{
  "encoder_arch": "vit",
  "model": "masked image model",
  "dataset": "simulated grey scan slices of phantoms with and without marks",
  "train_examples": 122500,
  "image_size": 48,
  "crop_scale_min": 0.8,
  "horizontal_flip": false,
  "color_jitter": 0.2,
  "method": "mae",
  "mask_ratio": 0.5,
  "loss": "mse",
  "encoder_norm": "layernorm_no_bias",
  "encoder_norm_position": "pre",
  "encoder_activation": "geglu",
  "encoder_mlp_ratio": 2,
  "encoder_head_dim": 48,
  "encoder_fused_qkv": false,
  "encoder_bias": "qkv",
  "encoder_qk_norm": true,
  "encoder_parallel_block": false,
  "encoder_inner_norm": false,
  "encoder_patch_size": [4, 4],
  "encoder_layers": 10,
  "encoder_width": 192,
  "encoder_positions": "rope",
  "decoder_width": 128,
  "norm_pix_loss": true,
  "decoder_layers": 6,
  "init": "kaiming_normal",
  "residual_init": "zero_last",
  "optimizer": "adamw",
  "learning_rate": 0.001,
  "beta1": 0.9,
  "beta2": 0.999,
  "eps": 1e-08,
  "max_grad_norm": 0.5,
  "max_steps": 6300,
  "batch_size": 64,
  "epochs": 3.3,
  "lr_schedule": "cosine",
  "final_lr_fraction": 0.05,
  "warmup_steps": 120,
  "weight_decay": 0.2
}
Rows from block 8 of the encoder, named by matrix and row number. Each number is 500 + 25 x the weight over its row's rms, rounded and kept within 0 to 999. All counts start at 0. Numbers have three digits each. After the name is the row's rms in percent of the matrix's.
# fc2: MLP down (encoder.blocks.8.mlp.fc2.weight, 192x384), inputs 77-153
fc2.30 104:522509500528538531483462498509492528481508517523507499489486464482477539494525501512478524559532513481509519499505473497520482491505555458522513475523490498518507518488490565528481471525514477529509497486492510503494485571512491478
fc2.31 107:529478518515499507535526481435492511513474578475451500492485459518528493511483530515484486516436494498505532525487504472473513512501515480457516497486514516522554516507479561525491517521488496521481509481484488466534506527510528498
fc2.32 102:486512531519503499477516514505464484554524516509485496498542544515509532532444493498514492496419568470503497507481517484489461518498524485497484511501488510508501506529415509534524480531510490491490483479513501510480471509516535500
fc2.33 096:517540515522489552507518471502487490519488550443493489495454495491519457533465504501519465455514467506504558474532501496480486494508507518544510501523511474536529460497519502505542480484505430490494543474491543489538518490514482521
fc2.34 095:431498492486502500536527490484489497494509542532498501502493509478468521534521538502479504511533529490501550513519442521486519495514485494530487474546517456499482469559552533520487491563502493526496498463509454483485497522485523507
fc2.35 098:515480488516453535482515508502529475522519455499497486526509487476474492537521490502499513476517526483472496490477536505506537497488450545469523518509478503484461529479498458479512534540534516480493486487501521555495500511496497476
fc2.36 098:514486502488533507509429510481507493484532511476530496508500506504461531467525508487507500525500499505496472520527500496548480513502488519524493508459504502517530505516539467476508500464488523485512500500509502495492486462526486491
fc2.37 104:543504510525452497460521506485456531481549477490505511498501465519489475530452497482471489470531533519530493502513486495466501523513511491497494527518504488501537520521553425505501512458461505499459502511511496481448522446476482509
fc2.38 105:465487521491519516512525510544509479507529512505535485492538570501530472490480494511477491471441524510501463506479498499461488491513497495515471465517498463495517491466560605503522494517488513477519490478504498503524488525509497555
fc2.39 102:496414541499495524523543500475498512489544499481494519503516542560506522510436493536493496465497570496471554527509505501478458527492507523490468520541505507546579480555518555532500483537501481456495528436490477482487522461474490530
fc2.40 083:525495475480549536492450483494516494501529533533512485502555520517487517460514531508548532532474461495529488496513501513505460474478517489491503505503499523484509481450488497475517500507507498531478477481497534448505485536506528488
fc2.41 104:523476515530485474488509495488452555488507546469493499522504469509438498499460502513483476523487446511517497502533485515532501495502497509487486548459495475506516485530546514500549508431478471500539482528503497478559464519456488478
fc2.42 106:505483520493528499505454501483471533525486492483509528466468541471488498509519511533488501515530458564489526503516478519480502506543494492504507494529488476492531472503549559523510464493511491510513535501487480512504499507508487514
fc2.43 101:519521491504477511536526518530548509485509560484514477512491475471530487516463537492537485500449492490507437507495535503458494512490509516520482463486497492496453484524491548509515502541502506508494485523508516505536518472548503514
fc2.44 102:538484512476492505533478541489470504559490525513490516479494467447512498510502548497480526519507488479518508518505462523509491499488501476548483447523467514513507499484520487472543477494507495521501529466502516511532491531530527499
fc2.45 092:534465491529507507483492534540484497529533436511510475487494494525462502491500481510535482501469507483456483498498524496500529504508502477476524530495510488538545551523514575527509548445514521519484469521498485489497470498464521507
fc2.46 110:520477506508507471511525496566528495486491528533513454531488509506534458443521485467555514475460527470439498516496494520537537506495540520461496497486506512485467512476478523522505466548518522475552511543520498540504500517511524510
fc2.47 111:556496501487525513494473492502485504535508495492486514493478462485492498506522509526503523540539543481470470489504513472495538497506451523514494500470508543495492494472503455511512511459536488506498559458480489513493507464494482466
fc2.48 084:534503488527497551487468487484523515520538558525486513533482448530439473523504510539513521559459506517510466513507507484458466495515466518471522457461476483459504500459493458495502509482521495531477484497478465491493479466514491486
fc2.49 099:525493472490505445484481501512507504493480535502470508529521515479502481505560443503505516501477500499508489531502509511500546491506480485475498533443487521525490465509430513523477514501505478492503493587525482526492501521487486510
fc2.50 108:532483501480490475504525504539497462540489459479522504495508506454521482477504538461546483426475475481478537493487517521511526505489497514486499518491532508518454510535493488480531515491502504493489474514526505552530499454509522523
fc2.51 102:470517479517514474527532520463518468476478495490524480505488510590529511513480445516482502479448497506454518515498517510452472517490497532473512494503502481498503514520509510498449477477516483490469516497508479491435501496535498518
fc2.52 098:523466521492563473473484507514476471506467526529529496503524531505507512484475518559533491492440490503496457488473515511522460506473472507491519511505535513495527532519488545512511553480499507478504477513497536502466429545479539530
fc2.53 090:426541452494477524521526512489509460487443489493527479493474461440439534499509507487481496519519468478513480480496458522564462479510431542520513450449497454498475481542480491480479482573479493524488496462512508464502511557474507504
fc2.54 098:471512532475510487477576517505544478513452491515459528483461547535532483464526513463555490486462508503525492474508539497489540476495502446497512512519512497482542519472485453496461524528484520486517553466509509470447474494522526509
fc2.55 120:492466504503503509510516491490512482509462583506483481482505507502496510463499485484525511504513487483501542481454504513478485490453504508536498480588510507549534549494535500455493502548478481482518527481506498485508474569522553537
fc2.56 108:508566509480532485510494479518480542517524486490520506464516535496483521478500524500507499509536470530483546498512471531515524505509507470499523515471495486542511495563513530485525480517519477523491473494497492532485462529498481484
fc2.57 098:494524525500500489496543460474499520468484504501456495499470500555475470502500517500504500479501476552498523513515510475530494494504484483496510506481490556469494528489525418457496533452488527527477509517504483510488503477544524492
fc2.58 081:483473492523523525457521499474500514477490485509511488475501498522497498513483490511491519484546541544479528495482485519494499511490485487487513504523466466509510583493454534535473494546520470514445487510502522490452477589486502498
fc2.59 112:465514441488469544517491507504526488500515462506509526444521480488479495548536505494505483485488448568488465480466486498440442520532497523495473438558514499488487531501494481455505512521485492511489531483507470499487519496554495535
fc2.60 102:522491496481493493524470534517503508502491466470500509474518513476554478486474512489487480538462483495497447504530536538474513509491530515486491505531473481494544493531486576539513485491500471498497472545498528495508516514504480510
fc2.61 112:548506475469502488501502546502455494491531514492513484516500500517515478524495540502496488515491494454524523483494482507493498506500507491519483463502485527520463489512526503516517519547455494522507431533491501456529486534468519520
fc2.62 093:502538458506455521514496537531495518490478476496496506480493472513502482540532495501496490514536495526484493510514508491444503508513502479468487518546474490469516500522454512488459520563484495521502496567508481467442542523529474492
fc2.63 092:478496490481496515520488489534484522477506423498514520515538557524520511472476457524491492494465492523472528485508511505523433490494480563493489544498511485480498497516545521512493508438519512498506468443492519502516492453442512498
fc2.64 095:529509487498455516534521463464513524495490481475452507480488510530522466485507454495532501498503507543452567505478533476474460532503509508481509504489496516493522546443472518487473492523486492504479519534487496488502519461526483484
fc2.65 096:483465524496564476448511468486537511471513518539498484492521496504514531496463513515516518492488533466549503510512449474540486481509477466499516468493482481502551444506514489510497520550491513512505496470500542506481470473461516481
fc2.66 090:446498518556497512451512497484479508511522506511495496513528517501487525502464491522491523498513512502491503492505478481442481507508551499521489499504505451505529524451485541434500518495513518492504469499483507490506493500485505497
fc2.67 105:492489547495465482520507482464498514493511534494500487496472438484486487481509456467497489506535509497515523525534522490536497521536511466492498519480478484507518445493494492505549512476509510499574530519503478504531517445508510484
fc2.68 118:496538548493510499490508493473487526465495518502523486507488495507540497537479508487509516534484509536487468534527482486514470478497527514488515512478472521496606481512453497480507495476493505480502515453499474504519437455498462481
fc2.69 094:464506502499523446491488469521512480490522459489504530492494502502530537467536542466464517529519516475524455519468517514542418479501523493524492488495527502511526488441501513512507512473524514505523471537523574480487484471476493496
fc2.70 086:524500504497503519484537517528515518456470493479494496490481499533525486533472505527533462499512510562504538483508460481500481489488544554512518483554503515444487531472567516480485485546467462507482505546493477499473527549504496484
fc2.71 107:554505517491473502538500529489493509513492508460463457488475478551496475584514505471482457526482507527487496519497522501426504476514520494438468483496462480482529523485495541513515502483503488524498499495504488485564511436495483480
fc2.72 111:480523490495500551508493492529487489513436491475479509494450503473459525453484467479499504509514477509506523476467508505495454450492532478533471473505478527526497532485526517455522444540516456497539534478522517483565487557497479501
fc2.73 111:444500487462490475550525508491486489548483484485482482509557518515469526434486472503535474459460492479499507488511502495488539498477489455485493524472489505503436485532457506478510512514491476495490477534483465503550503506470517484
fc2.74 086:511517495515510488509498486517492481541517523536498457516498541491468508465466519552559502473507490518515483517500549529504537515504525455527489515497515506470508493497489491464504517450497538488472465540481513526505441474512488519
fc2.75 097:500500474463451470499474513510491484482503480506495542471487502476507465525504529495518474505488472516508530472495502506503462497508522469490493509457540529485434533422518489532518511465516492516510480537502522482534464499464529491
fc2.76 081:507538500506487555510513532475476491491491462442524510481481491514481517560438480493496448458515500505534485483487524507467501490497536522550498490519500493473481526509444489522491508497507482507461534495492528481476523512508477524
fc2.77 106:508504511515469491525542495512524489522538539494508484518521489519471498490476529477471494469455529505491468479528502511484495530499517527508483507526505469449453494508520571493538547459467506483507491499495479516565517428530509528
fc2.78 095:495533487419483488504529493512462500518513475491477482496500483456467510514536494503517498474472480512502572475496485480509518498482478469478489491483502544523435476493521439473507477570500481495478501496509495500513479518492524487
fc2.79 091:493470472476487504529471498521521510497516460492460508494511506534500513459515493502487489496477493533517501483515524502511473514513533503504491518564504479520500466477446439455478510441492505483531511485492466471520538468495487532
fc2.80 114:488548516544433479498513528503524488493475497493505474535496477496529508560499522451520512491544501474542443494494505482500533501506536524508503496490506495443409502508487497487500509504477508518481407558525500539519488494533468490
fc2.81 086:471503509521492526488536512473536508484505489506510488519473501571468532473472473507499495445487514504478502462492510501539482510499514480500498504548487455496480563522518508485489510532499528497488439546485473480468471506489484515
fc2.82 092:514496477507471510512548521521506478500498484509488495528490465522494509536460468493501515459478493464474455470490539525522445505496500562465491523520498513502522494478464487504489529518493475494495548478508466527495536507480520523
fc2.83 107:488507497466524482528481507514531501468508473501541456507476490501502490491558473501478514496452526464479476511496486520528517491502494526518506480514470483503450457530504538494498486523512514488508444500515515507502506509489492501
fc2.84 091:497517498506480463470480521512482479528519460515552494511507512477537495483552462484495514504503497478499472503507477488524566504521508452497517528512510505471464497495530470422504533474491544489542498507506493546491510514514492481
fc2.85 103:491542491471497498490510550527478448486487545485480512502538487471505487494498473469506508490465466483499429477462543521507450450474492521475496532514488556561499504502475451477504544503498470492504530455526489520527490493478517524
fc2.86 092:524458504517489491503556453466518474537492526507496469504511566566486507478411506531512508469480508513465466504506485491488482521505497484445470531481456498487559509509459515515504484537494505500465508504506500512520466484468490515
fc2.87 097:493487502497487496525521458505486509499469513458501521468435478475506497517487531509470479482483475525526550473539493498476466477514516515543515510511523498523479477439555520530534497491502463534494523453503539498553508501522506509
fc2.88 091:511504491531539546469506488501468509524527509527486512504509456520439477489467499514527521470536507482522488471479526497489479518493546470496514530461492502521486520518458492512514518512504491495492477540472520502487496521513493523
fc2.89 070:475467494514503471494476510510519485506528539516493502514538508534504536500523518523476550533451520482487473507496478501459486515474527492463485509492492507517454512508488538517501517533482479485520424493499476494497531519488523502
fc2.90 104:482520479473488493509495480500452487481456495502474505476501528502503499505533481481535508511517472438493538517487488515523496496495501456516475547487511496533557489479467508514497453541496463484500534508506532511486494490474510506
fc2.91 087:451490508539489458506483470524522493490451438487476548457514565426486529482497482492498496480505476586522492533468517528489517505493480485466508509514506463516524451517426544570510501515503506490520507532505538509490519518491506521
fc2.92 105:514517506512489533475486490494527513493500478498551542495483518474489444507486523472497519515494504540498551495526490451486489478508522504567497483481494504486470502420503489494483480509512520531500475470491513525486495489521481494
fc2.93 098:482508506494485504491520530513502508492495533486472485546486489471431496500468483539466496521459499514522460488502468531482534507502502526533468468514497492494457479482517525518509493492493449492484514473489505531524481486522501501
fc2.94 117:491539470505547515497504508490526512515490470518513504503526497537513482521534524522469504496471577498521498523472497473487489470529484496489487450483480506460442496500498581496426502550537499540488486491489488539444507497485476522
fc2.95 083:504488543490495540530489528490530521469529534505495512524516494543485521499439505500501496499460514511525452531517493485516471505528525482507509503455493466503494481525465501503523497504492573515490433521497509521503489429515478492
fc2.96 091:465465506487491476522473484492455512511515455494501517503501489481437507489533512496462498497490447518534514492491496530517536532503472474514489496490520471561467471493462498541528500488492492493517466507490549490518454522484528505
fc2.97 095:456458499447483479498485492529537492479470519488519480469480521475507509470535499521522500490482512467482514474496547525502493500487500444525480515601531537489494536486531530469478490530484511479506519489495502524489487501515504506
fc2.98 079:537502485465546504474499471487516518441514513506463475506522488498497488475491476497515481518488487508529503513516483484528458494485460495458505502485478516545519522452514473496490493521508479501473473528505494489494478509463489477
fc2.99 095:489469450479540485459491506483511453528477500523517530505503532525487530535528467501492494513481497477515472520522478486537533486512490505496515524503517523484496485537504537494472547549494507491495528467509496487493533575499530509
fc2.100 094:500477502496510497494507477468489510499514509506499501518508515470474502462480497493461468481475523479541552524536471464509509507500521420507520490493519457500466450540522527537511499559491528499503462481513463443504567510478496520
fc2.101 123:497475488495521481504500480446480481521467563511463486501555498509436499484486474517486483474486473533491568482515471491519496523489455498513505510532525474488484471514478487514507499501474468463494526511502472516542485544486513536
fc2.102 106:461496426510488518478497534485523505516487494514466518480522499503450519477501499509502488515552488479520513474503491505500520499497521469473508515456504512473501509555473484498472495550504511502472530509491521521471488541479473488
fc2.103 105:507477512474591506504462551546517502492529449514507539499507510519479491532534528501516521486497504501497467503471529474538528493503506473495487495463490519521483499500455490526525528502518523522529477462517537507498466463484518505